python train.py --arch="wide_resnet" --avg_pool_shortcut=true --lr=0.0048 --final_lr_fraction=0.01
Rows from block 3 of a small image classifier, named by matrix and row number. Rows with one number belong to one channel. Each number is 128 + 32 x the weight over its row's rms, rounded and kept within 0 to 255. All counts start at 0. Numbers have three digits each. After the name is the row's rms in percent of the matrix's.
Before each channel's rows are labels from the 100 images, of 14848, where the channel reaches its highest value: "responds to" is what is common among them. Only what is clearly more common there than usual is listed. The data: simulated stained blood smears. In brackets: how many of the 100.
# convs0: first 3x3 conv (model.blocks.3.convs.0.weight, 240x240x3x3, each kernel summed), inputs 0-79
# convs1: second 3x3 conv (model.blocks.3.convs.1.weight, 240x240x3x3, transposed, each kernel summed), outputs 0-79

responds to: two lobes with orange grains (100)
convs0.234 112:159157156097158096096158137158143099093153093120095097156086101163089089091155089095144079155161093090157134091097173088097157095156145156088142088095158086161089092109087091095086092157091159101087091096083155093084086090155090094092090088
convs1.234 078:081182091121099127169150108092100181152081163172143152086140132091159103132097116129097163111091146137181143180127185109124087178101120097133136130158089125079148127191106158115156117088123088131163123158088082163133155128107136193164145166

responds to: two lobes with orange grains (100)
convs0.208 110:159164149100153086095162151158127095091148091083092097155089090157089089095148090098135097144157093088174132090092167096092150090152139150091122089090151090162088091088095090092091090151088150103089092093089143091094090096145093086103089089
convs1.208 095:083177099123097133148168108100109215139085150172119142093117135117150109137103111132085159118097141139174168173125194083118092164113133091137124124158091125088141130183092155107148119089128092151153126163103096154130139127107129165107133153

responds to: band-shaped nucleus (100)
convs0.152 095:098116120084102080108096105106136104094135102163105109111075100098105062097113077096147090124100089099113160092098082082086106115107138099088132088126112063093091083160084101095095092117091114098101058109067146110083093089132086155130077107
convs1.152 099:097141067144074145091111086078061105098101109167129116100100130093110106136072104154079099074073120093139138132132137110119088104078113068095113106108081118083116110114136121135115113089128075118095143138138104112144125151101099103135106118

responds to: two lobes with orange grains (100)
convs0.167 107:156152154098155088094160157155144092090151093104098089152092091155089099098155091098152095152155092092161145090093162092093155088158145157094147092095153088156086095097098088093091095155089151094089091092098153092097091093150096086099093091
convs1.167 093:103174112118103140154132128104135197154105163191138148107130137136163116140109128128107164118107146150131202181138190097127107174117184096152151133168109135102154142175093157125158134106142098131164139169111110165136145136125135175069150168

responds to: band-shaped nucleus (100)
convs0.50 072:097115118095100081095134071109057094087139093127129094097090092099090079095114081097108096099103094094128132084087136098088113102109106099089110088113119093100096096181095087091095086098097111118082093105093125101092091097092094171146085103
convs1.50 089:084179089144085119107141091084076155101093120164124160101110125103123079136089074136084111086084142119167132146131146116116083162083095080088099111103076102077135100115133130119123106080114090140128100143064106139139146134099075104175109138

responds to: kidney-shaped nucleus (100)
convs0.169 115:146148144169141173154140145149124154160136157125166150153169169153153175166146171154133146131144164151106041153167146174168153148137130137164128171137150171146166166119174155173158168150166144149156169162176131158162157168151165072147161155
convs1.169 074:124135156104164095111127149138199106123197120062155161188147133099131129143181126108122113155119123113124066009108140165144145163163181172112132137186155113120141106118137136120128124136106182204137124068096183141147150141128141123163126143

responds to: band-shaped nucleus (100)
convs0.105 110:102112133104131078088092117110135085088143081147095085122079084104085084093131080101135093139106089076123144080088100092084112094134140131089129085095117083074082084153097084100082084115086129086089083092085147090084092086137083144128073093
convs1.105 090:086163084155084130101147085079074132113097119169095137092090107092123067132083069139087120102084136083159139160123126108114084147092106081069110074121084118079145087123125132126137106089106086132120111150081110142140138149099075093162099148

responds to: two lobes with orange grains (100)
convs0.92 124:156160159089155095093156147158151092089154089114086093154091092158086096090156094092160082158157092099139129085095143091095156087152149157093142092096157099157093090076094088094090093157094155089086095090096160094090088098157093070094095088
convs1.92 064:075160102104104111154142106105117136132069147211133137077127132076149094118101107114109158121099136125166186165109140090115077162101144105117148118159082111094135118196082157084141094071123093121153120154118086148124146114117128206118135148

responds to: kidney-shaped nucleus (100)
convs0.158 110:150151147175145176166143156148141177168148164139166154150174176156162182172151174171149155143149172157126123159170158174174151159142146144168142174151147169147173168143173166172166171148172148162165178166179152163169169169147168118134166164
convs1.158 078:108129143130148094082144140127195099093199097077119138131088126113101086121164084118127078124118093076143152043105136114090123157159216147082148088145132087119099092165101119095094089113096146132107120100107206107114107109127084152155098112

responds to: band-shaped nucleus (99)
convs0.41 088:120118131104133091097091131121147098080152092161095082125080099118082079092137082092144082143117087087118155077094111093086120092136150138083151082088128083109085090160093077095091096115085133083077093089094152100083081094146088156122084089
convs1.41 087:091178081156086134140120084078075138146089158155110159088128119092164111146086118157077145089081142133157131177140121104136085183093111078130116111160077136082159118154126158132161128094138079119169123166100095170154151153104119111151123168

responds to: two lobes with orange grains (100)
convs0.120 106:168168153105162092099170157164109097095149094061102094164099097170094094101156095099133104142166096094174108100096196107095165094165126155097128098107161098174100101091104094099098098160097158117094097102091132099103096100141097074094094098
convs1.120 109:095179104097111124153185126114122239139087150159124142111126130150144112131122118120100148129109144140191157161123229093122104158122138106134134131166107119094137135170099149109138115103129102170149127150104086147129146119117126167092136149

responds to: kidney-shaped nucleus (100)
convs0.206 114:146147143179140187163132139146143170170136165127164160150167178155162191173139175180132149138142175159128109156175143173179148158126135128171121172144147179135171167134175165181162178147172140165165190165188144164172165178148166100150174161
convs1.206 080:120122157118172091102140159140194094102200108083125144168113122117116089127179096112146100151129105088129113026095129114113143150171210175091144106156154088128112087159107123095118093127093170131115131086127206125122125115132105135144097121

responds to: lobed nucleus (87)
convs0.161 095:098093153124149087100123113117133097095118094173113104116092098073098082112148087104191097180133112083142118097100053115099116108147139183094151094100108096106099091118116094097098094104092141089097083084089135106104104099119098122171097106
convs1.161 106:153081155157143106083097147143107055093169100190092105167103111101096106126146097138146085144146103087121131100109049094108137080134173138105168100087125097152106096102141116125091110156093154106083127111106167092116108135161091064116089097

responds to: kidney-shaped nucleus (100)
convs0.76 105:150153139166145171166131167149141174172143169137162158153169171163166180173147171173141152130140168163103121162172152169174149163137154132173130169157150175138166160147175168171166171156168142154171171169177158162173170171157167101132162165
convs1.76 084:102127164142166106086131130120185091081186104093133147163111133110107099128181086128134090148112096076101135039107136124111118142180214171088145104149134099112106103157142119112103109116111169129086132092106199101128119127130086140146102104

responds to: lobed nucleus (100)
convs0.116 085:104130108085091104109146049106069107116104112072107100070111098106117097116090109105074109076104098139120102129093119092108102130081074088107081109140101098103118109099097113096119110092112089090124104127096094121116121109090105110122099125
convs1.116 106:109149104157103122073164104082106083080147077079142151092113123120080136137106124151141065092081108106095128042133129163129082118092113139097127119132106113107101116136160080150081126098122102149078132074142170079139112140121107181199102087

responds to: band-shaped nucleus (100)
convs0.90 111:089122118124097103129128065113078108117097127141131134082100119097127088127089095131102120073102117122141135115121079124119105138081096089113099100153109094082119108150109123123124119097107090120125107112105115131125122125093107160176115136
convs1.90 149:128106112142098110088116078106000086095111096160098106095095119104100092129086096133052097043113102095125139120117059128108110102096078109091028091109107106125107085111137108132103110121093099110093114125108136101129107134104089099130095106

responds to: kidney-shaped nucleus (100)
convs0.200 087:145145142130145181171133135147141164174138172128156150142178174156173190171144181151143172142143171164089140156172141166179144164140141143183137180145148179137175163141166177167173174144176140162173176174173154165175168172140177144093170168
convs1.200 093:093130094142086108095107101072157099090179103076139155103100130088101103136095092143128102106076105084083163054114134139107073156095189111075132101148100096085107098149161120125102104097108100133102127098140181108135122128119072188150103112

responds to: kidney-shaped nucleus (98)
convs0.146 135:072096106156082132141106062097109101134129138132150140079128134074143121144088122149124136095091139134123157110137059138134085150082112097131116130141096128065138133162143140136141135074137078122145131133130150148141143139096128176156140147
convs1.146 170:128114094144067119116103087107012098114098124162119114082123121111120108129057107138043115053106122108130145131122104106120097106067081068110050116100109115120118107133116129118118114126112086102110117132105129119134129135099112120120117116

responds to: no large cell (94)
convs0.18 130:152139117123141121125170107147046154126106130064130123136125122164127115124121128117057120098149120124188043150128189117126141121137063122125071126128123122161124119089126130117126122134125126166123118131117066124122122121075122063140119125
convs1.18 153:114158092141114107106183089107106178108094113067109143123126127131111127137116132155106114097102121138163092095135235136132110113121079091119092118138098120085113100073159112143109127128107103217100150102138093106143124152086116090120105111

responds to: band-shaped nucleus (100)
convs0.78 100:130136136097138081088125124127130087083147083141095085134082086128086082094139082092130082132131085076138147075085136085083126084140134141086132084090127079121083085150091085089082083128084136094080079091081142085083087085137082152118077084
convs1.78 096:089185094156083131139152096088084170125096145150093143093123115101147091137090091153081137095086142129174143175125160089123083168097114084112125113167079123078145105169122162117139105095120092133141115168090105151152156149105106131167114157

responds to: band-shaped nucleus (100)
convs0.62 094:107126117098105083102093108115135117088126101139101098114078102108092065084103079088120088104107086094126158099092110083088108099103135094087112080106116071104085082158082090099094091116081110094090078114080126104073086093125087160131082094
convs1.62 077:094180079151078128116122080077071119123084129138102153079109122084138091130067099135077131080074135125151130149129139103115084181080094073111085092137087122083141096143128135132142111091114070128145114144093092151136134139094102118157114149

responds to: kidney-shaped nucleus (100)
convs0.27 111:151151147179153175164144160153146174169149165136164155155164176161166179170151169174145158150153170153131138162171158164175154161146151142167138167151153168149168159138170166173162169157165151162166180168178157163166164168152164121117166162
convs1.27 093:108126143128151093090144145125187094079185099098114129135096118109098085116158078110128086133116098072147156043089150100096120145160214150074147093136132087117094091170098118095098085114097147142090114089107193096111110105129083151143098102

responds to: two lobes with orange grains (100)
convs0.1 090:120106165105166091109128130134163114096138104206099101137092107105100089112165098101240087218148103100132122103108078111102135106178159196094176095098128091125103088118105098109099110127091164095100097095094139111107099110131092097175097106
convs1.1 105:169068157163150116095077148142132068104185106180100106170120121123103115126148113135157096148153108089103123108120046102130151085147195148115180123085134122152114109099139116126107120169106158117090128119131172096127115135154110067098093100

responds to: band-shaped nucleus (100)
convs0.230 095:098101116116107073113094101105110100088134106150108112099079097098102076102115074111129098111084104102118149072104091086100099111108132110092136081124113076064083086162104090101103088093081103091103081093089140111091095102124095157147082101
convs1.230 102:103150082164072122088126090080061114093097100173089123088094120100104088131074078137080103079085123086150143142121117102110088107075104071098105090108088107091119085115131119130111097103102082117094117135098104117139124140104085097150099121

responds to: two lobes with orange grains (100)
convs0.117 109:164165154100158090098166149159121090091149093070095097159093093163091088094150091094135099144160092092171133094094179100091157091159135153091134092098158090165094092088098093096094094156090155108091091097089138095095093097147093078098088094
convs1.117 097:091181099106101132157174113105106232138086150172130146101134134128147114136111119126096153120098149141182163169127210101126092161108133092137127136168097122089142135175099158113140120096134095160152131157107089152133154130113126168096138155

responds to: lobed nucleus (100)
convs0.7 084:106104123088107080110129079115095117106100108157107100096085099099103065103108085103131091114105099094131120102107064077102103114101101111096102085108112067089102082140078101089112097105096105087112071098069121115095109103103091132150091112
convs1.7 071:129077128138136112067120111122052095078156090168125079142082128092085087130129088134093088083132091053129141117124073114102129070135132131094123082096106106123087092094132108133088107129096136109060134117127165081127098134115076079153100089

responds to: band-shaped nucleus (100)
convs0.125 096:097116108099093083102103101097106110096122101149101115100078094099100067096101078100115091098092094104127148087093113081083101112093122078091112083131105072084090085150079096095094086107089100108095077100082126101081095093118091157137084105
convs1.125 092:096172086159087119077146088078059137084100102167107137091093108091109080134074088147082097079078125098151137137127146113116084138087111078092100088120082116083128081118135120133115111101103080141095116134101111124140124149101079101161095131

responds to: kidney-shaped nucleus (100)
convs0.188 067:128132127159124181142101134131128164161105152115150131133160172140150202169125171167126137122119162126097081144168110182178125145116121109162119168138130174114157149123179158194151167129159122176164211174202119145172162176149151081143158150
convs1.188 083:089129107163093126090118107077171095101181109070144172094126137091111135143099125144120095092072122095079116057131134162138080148099200115103122122150108125082118113143180130150115130105124099129088155103172196106152136148121110134157112117

responds to: dark grains (98)
convs0.174 136:067061146120131105153058118099152095136125131154144129119113121063134100124139104123155165136101129109091181098116022112115107142132169149127150117120114114054122128156116132105128111103117132098139104117103136135121131108131120185118133138
convs1.174 179:123124064147054127116097089096084081115088126160118107089115134116119104138043106135065120066080122108135138134130122110121089108044072047114101117091094120116118114124107128110116119112113073103112123137099111117125128130107106113111114115

responds to: dark grains (62); band-shaped nucleus (38)
convs0.102 127:083112109123092098136121074084085100122108120141139136063101113073126088128094095136107135080084127115135146113111084122112081142090105097114111106143081102057122102147124120110124108071107081117132089106091124135121127116093117159162110138
convs1.102 181:127118082151063109093115092098037102100081103168100112090098115119105096131048100138044095043095110097133144126114099123105090104058088062095077094107104100124113089117135121125103108119093074121101116130099109102127114134114092109130092109